Rows from block 7, named by matrix and row number. Rows with one number belong to one channel. Each number is 200 + 30 x the weight over its row's rms, rounded and kept within 0 to 999. All counts start at 0. After the name is the row's rms in percent of the matrix's.
# filt: filter width-3 conv, dilation 4 (model.blocks.7.filt.weight, 384x384x3), inputs 117-125, a 3 kernel for each
# gate: gate width-3 conv, dilation 4 (model.blocks.7.gate.weight, 384x384x3), inputs 117-125, a 3 kernel for each
# out: residual pointwise conv (model.blocks.7.out.weight, 384x384x1, transposed), outputs 338-363
filt.178,110,196,232,213,179,159,200,187,198,218,195,198,180,156,245,171,175,195,194,208,241,171,218,242,228,190,167,207
filt.179,094,164,154,191,184,199,190,251,211,180,199,169,135,164,234,222,234,195,150,188,211,182,195,227,174,147,172,194
filt.180,089,198,200,178,171,150,162,174,173,199,193,199,213,214,166,98,186,177,159,187,229,202,199,201,196,168,201,212
filt.181,102,243,212,224,216,208,205,187,169,169,229,210,225,211,198,171,302,234,214,164,189,243,156,166,223,162,183,220
filt.182,105,200,273,222,211,103,183,150,176,195,215,231,235,205,169,177,173,179,217,122,218,216,214,173,178,218,167,188
filt.183,106,235,174,178,107,261,191,246,200,225,183,199,189,108,195,178,206,214,167,235,164,215,179,180,238,205,216,198
filt.184,087,234,249,252,106,208,191,237,190,172,179,176,211,183,222,164,255,225,224,211,204,220,205,189,201,195,223,173
filt.185,091,180,173,236,211,218,153,240,213,182,210,211,212,220,174,205,223,215,200,216,211,216,227,239,204,205,199,153
filt.186,098,234,158,175,241,232,190,178,187,204,212,192,199,258,173,202,199,196,191,222,226,172,177,212,245,247,198,196
filt.187,108,164,194,264,195,208,148,192,186,186,163,206,193,144,243,106,168,204,252,128,133,213,179,183,152,166,212,214
filt.188,111,213,236,197,160,186,217,186,225,174,215,212,202,155,163,205,216,251,243,152,217,217,168,128,198,220,218,212
filt.189,090,212,241,265,279,179,189,175,201,193,186,204,202,136,169,183,216,225,177,173,224,228,185,181,189,230,181,201
filt.190,068,176,164,241,207,210,177,192,179,189,196,186,165,168,249,212,199,154,161,160,218,213,154,236,202,181,183,191
filt.191,083,215,159,178,171,222,207,253,180,238,184,186,182,195,252,170,257,219,169,254,227,263,209,196,208,151,231,284
filt.192,092,244,218,204,157,180,233,173,186,192,225,218,227,193,203,223,190,237,231,241,231,221,201,183,166,132,136,177
filt.193,093,183,152,198,250,206,197,188,207,229,214,203,184,224,209,161,207,209,194,199,231,179,184,215,176,268,248,209
filt.194,080,200,229,259,172,233,123,177,202,185,237,257,223,225,246,177,193,284,210,109,192,206,198,187,193,151,181,156
filt.195,105,221,172,203,206,202,200,190,161,209,224,185,183,237,205,175,224,161,213,190,180,207,175,242,187,192,177,167
filt.196,099,180,182,169,157,207,235,209,218,204,146,188,225,225,195,261,202,224,188,203,226,264,251,225,248,184,199,195
filt.197,107,210,180,227,176,249,175,200,172,181,246,168,224,205,206,176,187,202,206,172,146,239,163,161,171,180,235,189
filt.198,084,222,203,250,163,145,192,220,218,219,198,162,191,178,199,228,227,125,173,150,181,182,215,210,193,148,214,213
filt.199,100,232,232,183,162,165,227,204,199,144,170,190,191,184,177,210,175,196,163,207,252,179,223,183,198,185,149,226
filt.200,094,214,140,239,226,245,130,200,191,253,209,214,256,247,167,164,205,214,216,215,208,254,216,260,239,218,237,222
filt.201,105,203,197,185,174,212,234,229,210,161,221,184,190,244,233,219,190,200,199,230,236,228,205,218,208,166,177,164
filt.202,119,157,199,222,185,178,182,181,216,196,229,195,194,205,206,200,153,196,225,166,202,180,178,166,195,140,176,173
filt.203,120,247,198,248,165,219,186,196,196,198,180,245,206,173,190,223,140,216,222,204,264,192,210,187,186,195,162,187
filt.204,104,163,191,233,252,142,217,232,229,268,192,201,223,256,172,232,166,162,204,220,161,233,224,233,201,230,186,194
filt.205,114,184,214,257,216,204,192,192,144,209,226,247,227,207,207,256,183,179,181,222,222,255,235,188,196,227,152,137
filt.206,086,181,212,200,191,187,161,201,204,188,169,157,160,184,265,204,230,219,186,231,250,237,223,227,253,209,235,255
filt.207,110,202,167,164,226,196,247,223,230,203,187,173,177,231,122,243,202,179,180,179,218,223,189,207,192,233,182,194
filt.208,094,199,202,158,226,266,181,177,200,165,169,223,184,224,210,155,223,219,190,108,296,232,191,180,212,255,208,188
filt.209,092,115,222,198,239,150,203,204,212,198,155,181,142,189,208,240,167,148,158,216,270,209,205,192,212,223,186,186
filt.210,088,207,183,174,227,255,164,209,185,194,194,211,184,143,195,161,206,236,175,219,184,200,173,184,196,209,215,145
filt.211,097,160,190,192,211,180,235,234,214,209,210,167,189,241,268,164,199,183,206,260,132,224,210,236,188,186,225,224
filt.212,089,216,212,221,157,211,186,232,180,205,216,203,195,154,255,207,199,191,177,202,207,173,183,207,206,169,231,192
filt.213,093,161,207,156,174,86,218,200,255,230,199,179,199,188,162,228,220,192,211,213,236,235,233,224,263,201,203,202
gate.178,104,193,141,231,264,204,189,180,182,200,221,203,207,189,214,186,190,184,168,166,222,215,171,156,169,195,195,202
gate.179,095,266,207,237,182,182,205,207,217,161,181,214,157,203,191,230,207,207,190,161,222,190,184,197,193,180,177,183
gate.180,102,201,204,179,175,162,235,195,207,175,154,155,161,164,224,237,266,251,251,218,169,193,193,229,240,216,194,237
gate.181,106,185,189,164,244,186,158,166,206,221,176,164,149,221,221,202,232,195,141,105,200,205,189,238,244,218,206,218
gate.182,113,184,208,189,170,180,210,199,205,167,163,175,156,159,217,205,264,223,183,170,210,181,197,229,207,189,217,199
gate.183,104,249,176,205,204,229,257,220,186,205,175,213,223,228,176,255,257,210,258,187,176,223,212,240,234,265,219,252
gate.184,103,138,175,193,226,185,170,214,182,207,232,214,194,176,166,210,182,154,176,146,167,185,200,185,204,243,213,172
gate.185,091,222,233,259,236,226,191,166,154,173,186,201,209,206,230,189,230,227,208,233,194,294,182,172,188,200,203,166
gate.186,098,166,219,231,235,127,189,164,203,171,213,184,186,226,185,240,171,199,224,175,208,160,212,202,203,215,184,219
gate.187,114,207,266,212,204,88,239,156,181,181,227,184,208,230,119,226,237,213,243,212,147,188,204,211,188,219,194,269
gate.188,110,179,236,196,237,175,216,209,252,202,148,160,190,263,222,232,216,188,214,228,209,219,233,197,204,215,245,234
gate.189,097,200,236,222,233,169,203,184,162,212,215,239,190,194,221,148,197,191,243,154,121,159,230,190,187,225,197,217
gate.190,075,184,254,235,216,182,160,164,206,200,188,219,205,228,190,238,161,190,201,223,227,237,204,190,225,230,254,173
gate.191,084,184,201,173,222,205,138,197,176,196,141,170,164,189,198,132,251,207,179,223,212,235,173,174,211,221,238,235
gate.192,091,211,212,210,255,181,174,164,206,200,227,210,172,249,200,240,207,199,182,217,212,157,209,218,236,217,126,135
gate.193,096,171,251,220,151,135,183,166,219,206,184,194,184,152,249,185,195,213,222,197,241,164,225,221,222,230,200,269
gate.194,089,207,219,226,194,177,215,201,212,194,193,214,201,234,208,204,208,240,222,193,218,226,210,190,208,249,191,220
gate.195,101,183,211,142,183,155,230,195,205,244,176,179,138,169,259,157,199,233,238,186,190,181,199,208,204,226,209,213
gate.196,101,177,238,250,174,160,105,183,196,230,200,216,209,180,188,176,198,216,199,211,280,209,208,176,196,161,180,207
gate.197,105,250,234,228,141,188,218,199,200,262,215,222,265,242,220,155,188,195,245,201,174,279,212,206,166,148,189,168
gate.198,093,227,194,237,205,202,195,225,182,201,216,199,217,161,263,196,234,205,228,227,219,220,180,235,206,215,213,210
gate.199,101,197,204,229,204,192,190,168,121,195,189,188,182,196,186,173,204,194,187,193,90,174,201,221,231,240,231,224
gate.200,097,175,268,246,206,168,164,163,176,172,178,171,169,231,256,234,198,220,213,160,232,186,221,204,215,190,180,155
gate.201,106,196,231,196,144,182,188,160,204,219,167,188,213,203,162,192,223,233,246,157,184,239,214,201,221,163,196,238
gate.202,117,172,189,202,232,234,202,168,227,193,167,227,224,195,185,222,186,186,164,177,277,216,242,256,271,220,264,238
gate.203,119,199,172,219,177,211,164,197,177,218,173,148,160,201,161,265,256,243,222,162,172,238,210,227,223,210,225,195
gate.204,103,179,170,169,211,190,254,168,230,197,170,166,157,175,246,183,241,256,256,182,210,174,204,248,207,208,232,290
gate.205,114,218,206,203,159,179,201,221,201,223,135,155,162,176,219,184,215,196,204,251,194,196,203,225,220,238,236,217
gate.206,084,188,190,190,189,174,206,201,206,210,213,211,192,187,201,160,160,181,161,251,254,158,221,164,170,198,150,196
gate.207,112,189,177,203,156,188,200,224,211,193,180,133,179,166,177,205,274,234,221,209,172,189,227,237,219,209,233,244
gate.208,101,242,205,251,216,210,153,185,151,212,215,202,212,163,133,275,246,258,224,206,139,236,170,172,205,190,219,218
gate.209,099,208,250,235,196,142,129,199,179,217,196,173,168,211,207,246,227,244,252,179,207,259,143,158,228,189,153,166
gate.210,087,245,181,175,114,137,206,230,206,180,184,172,147,240,165,192,219,209,225,229,221,204,203,207,191,210,235,250
gate.211,108,210,197,212,168,243,186,208,215,178,146,198,197,193,254,199,229,212,193,239,220,179,248,218,230,159,230,266
gate.212,100,171,208,204,191,193,177,225,215,187,184,193,187,160,138,189,185,209,206,181,255,273,230,178,216,199,189,210
gate.213,100,224,213,240,246,203,215,207,199,212,204,183,190,254,140,250,258,245,220,227,204,217,243,215,248,244,293,238
out.178,123,193,192,204,193,188,186,188,251,210,185,229,187,174,241,194,158,264,196,213,188,218,168,196,204,272,163
out.179,101,236,207,170,157,238,191,185,241,183,230,199,264,172,215,147,202,229,206,200,157,247,196,186,193,201,209
out.180,066,181,197,169,239,197,182,167,191,198,275,210,199,256,165,188,255,205,161,237,167,233,285,166,229,202,197
out.181,119,212,208,178,215,233,195,200,158,222,224,267,237,188,211,213,209,193,179,181,164,214,214,234,207,231,228
out.182,130,245,233,196,117,168,236,264,222,178,195,151,166,126,165,196,220,221,212,210,218,227,220,200,187,267,184
out.183,103,167,195,170,188,149,196,193,228,164,268,199,248,226,265,209,193,204,180,225,179,149,171,201,126,250,223
out.184,100,206,205,195,177,194,178,175,251,175,198,225,175,197,210,227,221,165,186,146,215,242,227,190,234,257,151
out.185,098,212,164,208,192,193,203,168,181,227,181,231,164,231,215,198,225,218,247,196,220,192,197,194,269,145,236
out.186,077,236,201,215,220,249,197,266,177,187,171,180,176,193,221,213,188,186,224,188,163,205,245,176,174,165,181
out.187,113,201,220,185,220,160,176,194,187,170,191,210,293,193,171,222,189,235,134,223,191,219,139,157,170,158,181
out.188,088,224,226,215,205,181,198,225,209,213,157,220,238,247,141,184,262,208,188,260,214,184,264,139,157,216,172
out.189,089,231,204,143,166,198,181,218,211,136,213,186,232,168,185,176,208,236,147,154,178,181,209,172,156,166,176
out.190,077,175,193,247,173,223,211,210,242,186,248,164,227,155,287,171,185,193,184,146,226,234,162,235,227,248,198
out.191,072,213,226,180,191,261,209,223,159,205,245,204,206,162,226,269,178,151,199,174,175,233,207,229,233,200,224
out.192,081,156,233,218,224,250,219,222,192,176,249,220,239,196,246,193,219,227,184,219,228,225,214,231,212,196,247
out.193,086,233,228,203,226,212,184,184,199,189,184,202,277,242,175,168,183,201,232,212,202,187,186,135,168,173,232
out.194,065,180,228,224,241,254,165,187,167,193,276,261,233,197,250,192,214,232,271,226,226,225,220,194,249,178,248
out.195,117,214,178,158,200,245,195,184,205,168,260,194,168,204,351,190,191,174,261,162,178,160,226,220,189,198,221
out.196,102,212,212,230,180,201,245,197,192,199,178,216,155,200,169,224,253,167,220,215,248,183,210,227,248,141,230
out.197,096,188,238,166,175,211,203,216,197,161,233,231,276,189,207,243,172,163,221,205,175,229,208,179,199,179,179
out.198,083,180,175,206,193,232,202,189,260,209,284,204,225,213,235,210,172,182,273,228,192,223,216,220,224,213,173
out.199,095,185,184,135,173,179,191,197,198,205,220,192,158,209,184,217,247,189,145,170,203,222,241,197,207,195,171
out.200,094,197,261,263,261,220,199,216,152,189,167,184,220,253,228,198,267,187,253,242,189,204,250,230,159,210,214
out.201,111,245,193,141,183,218,167,157,198,214,233,224,186,182,180,203,226,198,155,139,232,202,238,209,156,184,226
out.202,120,180,155,253,184,186,188,210,218,171,188,206,201,189,195,213,226,191,212,250,212,204,245,186,178,245,160
out.203,113,209,175,154,197,133,173,204,184,237,210,211,161,199,174,185,183,241,222,153,169,208,230,176,163,217,207
out.204,094,230,194,222,161,164,223,234,193,209,147,181,221,205,171,160,185,242,226,190,213,238,212,175,204,220,188
out.205,095,198,218,166,206,234,237,217,180,225,177,169,200,169,204,211,194,183,219,228,237,171,193,255,247,188,229
out.206,075,231,172,159,164,209,195,200,245,184,173,184,217,149,256,265,146,185,183,187,236,216,155,211,200,211,219
out.207,098,205,152,233,201,207,184,183,217,201,185,224,101,220,214,196,182,195,254,164,230,241,204,198,229,200,182
out.208,087,221,189,151,208,227,182,192,209,221,207,231,191,178,155,193,193,227,210,143,243,230,182,136,165,203,161
out.209,097,190,197,229,195,194,197,220,224,201,214,216,190,211,279,210,182,211,192,233,197,202,160,196,194,237,198
out.210,079,191,188,225,183,136,169,176,192,184,262,213,240,208,177,184,221,212,204,193,208,136,230,149,128,180,208
out.211,115,217,165,148,230,219,162,188,182,228,195,178,206,166,160,211,162,208,218,205,170,226,179,190,130,234,209
out.212,079,166,228,246,168,158,214,188,236,181,224,230,230,244,270,219,206,164,254,225,197,215,169,143,238,229,185
out.213,106,208,216,143,209,214,187,181,218,191,201,201,251,192,215,214,167,206,197,247,177,183,189,232,103,235,214